From a checkpoint of a small multi-label audio tagger: arch resnet, 39062 training examples.
Rows from block 5, named by matrix and row number. Rows with one number belong to one channel. Each number is 500 + 40 x the weight over its row's rms, rounded and kept within 0 to 999. All counts start at 0. Numbers have three digits each. After the name is the row's rms in percent of the matrix's.
# convs0: first 3x3 conv (model.blocks.5.convs.0.weight, 96x96x3x3), inputs 33-43, a 3x3 kernel for each
# convs1: second 3x3 conv (model.blocks.5.convs.1.weight, 96x96x3x3, transposed), outputs 33-43, a 3x3 kernel for each
convs0.59 107:535501497494516525641476449546503488486486491479495546452561522417494505520496473540536531418455507477508525530497522461529530492462507507465495530476481463491473505488463521503435481490509605544413504531544462515491487515485547452494502506516476465476460526487531519483538540456507471480498496533
convs0.60 094:462562516505506470409417496489516518448495470534516476474462510448509530520586485509471452501480491469442512528541498488462504489430486456530526510463498529554584482505478548552534526536506517508507513466476547559540475468531481506479500537501614622551535503532469469496549557531517498519453430461
convs0.61 112:481486552573501452406578535527504501521501401503487452449530561434464511452536478490477442520502507542524520458491621536477481492491526489530518592431456492504523480479520553447489499494465488520484551480530458491547530463516420544532497478508487466461516458457475487557494493548477499491480492484
convs0.62 107:517582497523487506476449491520511518443453458470490487484496504498482503544565510477453453484472412390466472473454536498408517523493490468525464523512537546498464466459508433465455505501508476406464490611512487498483434439475492498487542519502413462499390455474482434495451450506515571593545479483
convs0.63 106:539519515433506502516533488548500511493466484494498505515430502475449469508482485507542488452461450499498495518518530497615468494543498473471508515506511475464466504536548457457482481543545503540452412443493480491465464483503492523505503445480493446510511500537427458444505515540456487504450518496
convs0.64 091:476486521445521522464492505514510550488482473508491524580506511478529579567543461518590532464498466459477487595685421472481510426486475473539456491520465549515473494528527458475468526505501533520459478506501507501444462466442482523505511462494479500469515542585524518512551542506470479465503485517
convs0.65 107:501518503536610514559526553459468484452484500468486505535523433555469448544509451466501529441476564521488552480475533446508531491445584511493552468549500488444528464480501597478482450453483518543577537538493556451544595494473470461531503478488469455451476562470502426520475434485493529498507471515
convs0.66 095:440521515491436517478527509498508484511479500520498483462457491507489475568631534443465516503494480460473503498469530482516500583473485472513484503535515468446482542515492552502534499489535510476528475423424540479455499472537490586558550515494515531511473468472510522504508526483494521483499482490
convs0.67 109:457513504430576539475553507531515495497464531482486488466485472434453416462434518429493427458520405480512508537495514541502493554499501478435493532483562489513491498492458507524483526499488496553478496506513479529572512494516518490542582450527527480535505512558524484501500459491497454526517495497
convs0.68 108:526496473462469467511552499456453497520503511478479531527556579464380450488519504459454442535524473525520478493511474466479477564587522582584521424449445523530510440466490496509465517523532491508460505532542464466448483529484510498516533559567519492496482504420534539471541512482547485503519509522
convs0.69 103:498499489531557457512516526500489504531543537522521470511562547487527619541433483527528541553532491533545530355633504506469484478484546496471468451572479559465458436420517523478523488497509519455441475503514571514486452465495444447519474510473525501505500496521464517536504518480466435477480538576
convs0.70 106:525463512442511536492481551505494484521510504483483506574466470487488510518517516462464508510563547532506495576512513470502475396530538545457504505481444450521524544571517457513475485486495465504507484566523477507490477517505484542546499493487534469482542512527466530490487475482409514505472494470
convs0.71 110:454502489487527510461439482510547513524562514478473488503492514471421450492473512483538534527503500508516551484447470546817551438413488532551530500467472529620538515552536509475530494485544472626456455428481472530498511505545499489509511536552479448464539531548480427457562514534505477472505511493
convs0.72 085:560439566482427553508500498486475515519485505496524471459428513502508564471479598488504546445462478554508551560462491564495552443461509526523452588549462561517482479462484530507542573476524532434448502462547507524531520466481493512500535485461535499516539544505550552459497479421539511507506464473
convs0.73 098:627490513494449498498496507483492460545578552467474444443439462512472481566516476559504470576508484523447420576511487546557497372456496510488491484456503559579533513507554537486465503494520483491533483442487488506600505515474463465408577567475545519481548515507527518530506504497516514553437462486
convs0.74 101:548528504504505501484496489493448456492518562515506474517478468588411406488519540447474463531500522507500558441554571488540517518469558457557546469519495468513527495481468485493483527468463571506496479462504494510524488496524499547493501520485498472558478502568492496530487477459462501537544529485
convs0.75 112:514517514490473433483455432550551545466462492479481505499429508477390478525443503520688419572672436531541394497497543529514511455450488478490494493517491484490462479442515501446522496437513489452453480452516460476553520499509501452450528496511495503511472434477481431496551532470550524482530524513
convs0.76 107:475451504506518477551455482472475516475478487503482432521486452455576444519504541473551549508529460449500503518533482500399473467498537475514507544513501475482469478479496458499524484540537498501516506470496531535517510466543541510513542532472478533466468480482466520514486480490513482452469509496
convs0.77 112:506504503571547546489477532479510500503541526447470447521449529470524468456491478505540438491459480539535515561556456433445513506502462472459517602615495416405473502527500508471485449475520469428527563588531501487542536483493477544499529487532498494512490491479436457468506492512479518524519505530
convs0.78 102:449478489495562519513548485477500529467485484507485465485557506542553519540515541532523477483469483526572521498485479460474548495474527504486464494473467510530503527504534458446436541537515482467508474516550448500516454507491549545499496576512457523491475513512454447464478424455452474477478453541
convs0.79 088:467531487495500527517486539477476489455449487498562587585483514489464538507545506498522512477498462530569508503465472502536527442530537472523516470459500462472475502514446444474460522545513479533481534505447520501533455516517496498531528520495457474483508504480573542546486492502530474493513545516
convs0.80 086:477526463498486490517527501461463445475533463543551502454524422581589520564555527545517530448477469496493551542527491441558493459483567490507504473473507485543477462471513485513487558530494463490444495474484430507549497495478458480492474501527571547479518516532583505494523475478506516500459462492
convs0.81 087:523465494520490501568527518443488466497534552570537584453550467584498463457529494549484504555474500462437576475384455446502526522473501489486494511470516548484499476479475505553485508618542481501436507584471469527545436496511502493498529510487533491444558487465557546467450438505516497491484464485
convs0.82 095:511502526427464439505431474506547544541515519513505474473505526506519437473469519493502425481521464522499465526504449495407477485459536504467428535472453517510498478493468566529540462517469462476516458447482444521498499488490509481478494504550533497516558427500488435507490504500501513478453519524
convs0.83 116:602627507490465462522526485502537523476481482515497519469497552477467494516429495499529509443484498481510545606503505381398461418465532577586537507476501515550514592467518470446488486484511422419521475460524463442494465489515478474493541520462485531500421471512459511538551537501491487504465509497
convs0.84 095:519497536432412557493480516533510486486488446474465422497495561376423589498481496482448448448460410550464427467456481481492476442539466509485466554538516460489527500481546467473474475450482417473497579489523448467511546574458528442481563533482517451455462464522406439516522461444503515452480475441
convs0.85 088:518559509471493498482519505482462449552578608548532524555456442457416512528458465491496556564605580407439424511504479532508495504472474519499514450469513503520499498480429479559540555513497507457462446471505475487513498535549451521480423457491504565515474462505465493498506519445520567496500512518
convs0.86 099:455468458462475520512471519530545511498525505525539449473517498514540491390456581487513499453458472503555554498473497498479476532493539504437484552512537443495516467430484482548525460534517494535556487469503503507489460475485430492514498488469524519479495519498525573524494525497498434509561520458
convs0.87 104:465517515504520497468525453466445438515479490465497530502529489512530471524525440526493492635657562451547438508461441478468479412534518472513527541511489480495552473449495538477540523515517533577550501499511515484542518512493521555494502487516497563478481439496552485555540515527489499526487511499
convs0.88 106:431494498493552533485556517476480489474473506481476537513475579449569570404510479448472468539490527589515473526554526495470495509480524461572553549499473462462519471572504448385454478454531568534522556488519470487452500429508513454480504507535503515541530499491535513505485477480555511526496430441
convs0.89 091:508480519605486511507480482570539484486475517547540519582536453510520502463518436452448509496457492493524564481493536465481524573590460470466550509539579535518494446500481456511514544515470452476522495491524559535475576480503532482524485503502534484503495506525474495543508485489496495504487571522
convs0.90 087:493504494475476510509515484480494515504499502438478517510522522563472551536443484464465441483440486570475471550630556538539513498426430491520561506498480538530569516579529408503497440500516461497474466533477454509483562487530551448501489458503509528454450532513534540524473459469555502506542503505
convs1.59 106:488585669475515545534471458500522539503469489484480527467510486497478433509505448567560506457485449534495468531545561529418359496496504506467469546559538505520518476496515450444493485489513516541434474502529508545480525460461541467570483571465515531482503520504426446529552505519482493476470420480
convs1.60 089:455487409435434463478519560456424480554548517531508459477500512488529527474486479526542502453519536441503516534484488549447517501532522530497515482420476522519500519507443536525515452450414490471521520509529500463521535509545515485510479544538504522493491489474486450475588537548500530485491439450
convs1.61 117:604572380540543569485499541469469515463532506481530476520519506509505495504475488477456513504479444484470517486463525480552536557486467453484505455492558467541479428516513432467527562495481568441482537531503483518505523498497496489532523505522566508488489515515519486477535545541510450464464437456
convs1.62 115:483421483480443492458526545445508476512471462420465541532545499455491518467538476503579498522564552482459456536508526494435531500479485462495515417461498627696506517529479536484497484412472491467480453484511450440537510507513503476492523508486536462443478502482528560560438461502461513515504516483
convs1.63 098:541477482523430425447422457435526557514501563466504519508506475493517475493466466533504469472470482568487458507536510531613459491501449505458488544460520492479494461473434499461456529478500519509457539468410484618451522516538549557516514475488519551531521530529572517531456494444482469505545542543
convs1.64 096:515497483530462444525476485533515495530514484414479491453470507501492506502501518541492506509510539430490449542497522526460477503702512510504537518528467493493532513474490565571597498517459514514471534435458519516486443463523486496502478462441458508557487476467462485479491540522464489482474468467
convs1.65 096:466459462491615530532599554511506534515456476467517495496550543480513436507517503548529514551521399495463535487525521584505472511461524484481466553585533496499445501515547448480568473495521475500565536578552549518542486568549542494484539475518522469525478528551482502480553544485531457494484469467
convs1.66 084:501499516536465484510464519532536475589528561488444542496504492459458523471446544499416439477464451521501481525534576498509488493525552524556516494475512449550493542478452557536445449486470528472554461464566572467505476534607481450439501460470426484438485496496484520423508478481518519508474478479
convs1.67 093:476472481594542538458558621483487451562463499533460494517487441513489473489485491456474465437481450472489425492468475453568524480541580524536476554531492541538509557450509535478502547508467484549537480481598434480532495449482466460518523544514569519527502514491455480469474503479424428477439458461
convs1.68 122:479581542472453472510488480560482545553541582564486557510527515514500513525526474476516481550560515462512514504526492457475443485484496483454517465391442569535506573562492524520507519563520499423484483542442476441448477481454475529534464504546501498480485600492532532489447489439485531511501513481
convs1.69 105:475441537472491484475490553517503513459471513480515479507487458492520478462472482481497445461571532532473469503468501468482502579529502452431515614605456406494499449430515505482522510487503441411616536438556477405518516475589539487500497524549459520489477462515490499460484493493505533501508520522
convs1.70 100:515515447538548409482448481472579509487482486492472495497538521515467462514494515481450561521460494550467474582488477518515536481542524509517423492578485498461447534501529452465510495486461500528431616477419561449484444466458490513456500557540454472462521521540494483541487487527534435415475465484
convs1.71 124:457432457422459546503486462504512544531560516547521503542481507508510495505498510479546514516588531483546527455468520584671423506455458596632508517484495395387454481475472523515494439457493517465451478421438659664364496527511478449472480490553517520557508515491461509545537522473481498480536540515
convs1.72 085:501517422567489430449484471496566458507540560507431538503477467534500479557512491491460514560488593474485534573519540480469548482523526459494589454450450535525477506515496601629545502585504520461448452477456507570497562508514483534455470503465522496491477488396459487510528503532521530476489537522
convs1.73 094:553495475447397390476611669530469443531490441508513503512527514477477520535483519391506576513557571504481486474492439477587580497422407505521501437497480441500485522527520564522528525477425518416481527413426557466436547532569500554577438484479519462454517559486509569485462519514451506510479435480
convs1.74 093:541562492487494555539497500494484487578552483505485490445504543474515539485450482490445427454479509498526477468525518504508481554500503550588480501466459511501452450494515488485479442469475488498566545463517537455497478473534473545546583505478484539546535555521504529489393445559555464457503500477
convs1.75 104:519550522489506438532558504570568582454428523504512565526497510563481491550498538594563548485461467565597564535546505480518486475517497500498549529532591530473498481477486517457517502495543505515482556516473481493464519485474507541506504468492589456458533442478480508494429525533466531549476506498
convs1.76 106:457460551564524514511440504449543531459453506517480479569499511507571491484486481455458456473520419481499462439483474479485483549535522468515518465482500546558494441492485498515533504492467447518587452474573454443529522506526505486485452430519596646453481512482488524466486520513527522517439507512
convs1.77 139:516467448538408510554403475500448543472438474499444485525484463526478458468538557557498543482500518540649590542466475506436475526682489521476415516667600514465503521497495486475532488509522542463438545524450535450446453510465482521468489445419480497498503524520497470505490452450491512499461530519
convs1.78 105:435383405463538491462425425545509521507499456506496509520518541514535523505549480490513468496487531462522494465536548546447515505461474515490518517472497522463468550525508500462434472494442505479456515474470583451455538478480530519531451524506447500516470483472424504483461444443512579530496496472
convs1.79 074:518484491489424497546548485613592564512495524490512505555532468499502496421444421537502548547487502515487514490494469498589570473481518476473485556487505539530489528499469441477483530510559513497481573470495492489485532499511571538514504429488501503511549522467552463496534554529453444469515468419
convs1.80 090:484493484497472442413517555596492440531495490545537444481447487432473527452508492488477514523482458483486432525440522495502422540512562518509575462454468507525484490513548566551504539495485487490437498466449583553482457504568467422525459428494459473513534414443527544516541514540524532558532526514
convs1.81 079:561525500500443500503484450494437456527454510512534506547503487576512472550593530603503541473533548480557562535514542485496449493471489491529543513409507473515519490566575519541505510535515471575492488657464517568478554494473517496463520499488540510504559507501517485482482490489495551601491478569
convs1.82 096:464409458542525499538444470485500525513486516572443437475518518475519527516523442498499532479568492535547486531519471510473516488480493560457472518512539485467487461500528456505518488504469529515470526420530476418502517460465472514459550601556463492486533513540460514594526535497487496506515532515
convs1.83 128:472504506491483451513558523467442488444481499481446461531532541542546521495522465532540512489508515493529537534472490527418386482470470482471474519509517538538502496529478449501475490458456534403424568469455574357356467484450478511509451482507487544517494492490454527537548462442473518529501485510
convs1.84 081:475483549606430389486427443539510495483475493550513540495498489503471470476499567469419456436394478434555569514514463514510468486503568552461489449465498449466499560570535541538470514468480557464501535476470565456428474443428451513523472540447528506525527536507528484535514516533459472524456536521
convs1.85 086:489487488418451516482481497466513557493519513540501470543497499500480494497524502467485482563614509527526481511486505455486511426462498501488530446471457503503552520587534509549482481504463497509442517433481471489516514476469510585540519522530540480521539492503501432465474467534523538508501487492
convs1.86 114:466392450530435471553543484517599549524471472471523532538488515499542445509519491494574544489542518453468483445435496505571488511404473440447490478442548486380467507544492563555508526500516497485513545528506510472481525478495538500543459546556499498446524508457546508479539582520515456484586504490
convs1.87 092:499521543416523611461511491474478444430462474442517500515540536505448507500508550470482399421394473478447499472481476477483495481512491529462460469545605522475501500488457535509482490423482535458500508465515575559497517549521524502447492481466441435431437431492492489474461465464422457468479491507
convs1.88 103:475612524518594524589507472473450508448479497533555574500503457500504520528497516475457465534446470466472463536539595520471548491487434483511504449511542503520498597523469552523499526538524477518549494469527538483527458434417489471563488537522495524497488468489494461469547506570507500491516506508
convs1.89 092:541468448470528526528505448492481431506489484504496556506541526491542485521548516487462573496473560529527512459552511511474407531562514495525521492431440472448455556543544472520529490540523433596493552617445498515519436531552522457506480469545506525531492491472602529529504464492619527511505504482
convs1.90 095:442559572495497491448430486520450448468541527542564497490512422486513545525531500489493515552518546540560536608543568471487497449445488469453543498517514472457465520528514531518469549527440523483457392459495512497476548506519472508544474550524529605533520469470463487545516532512490504506459491532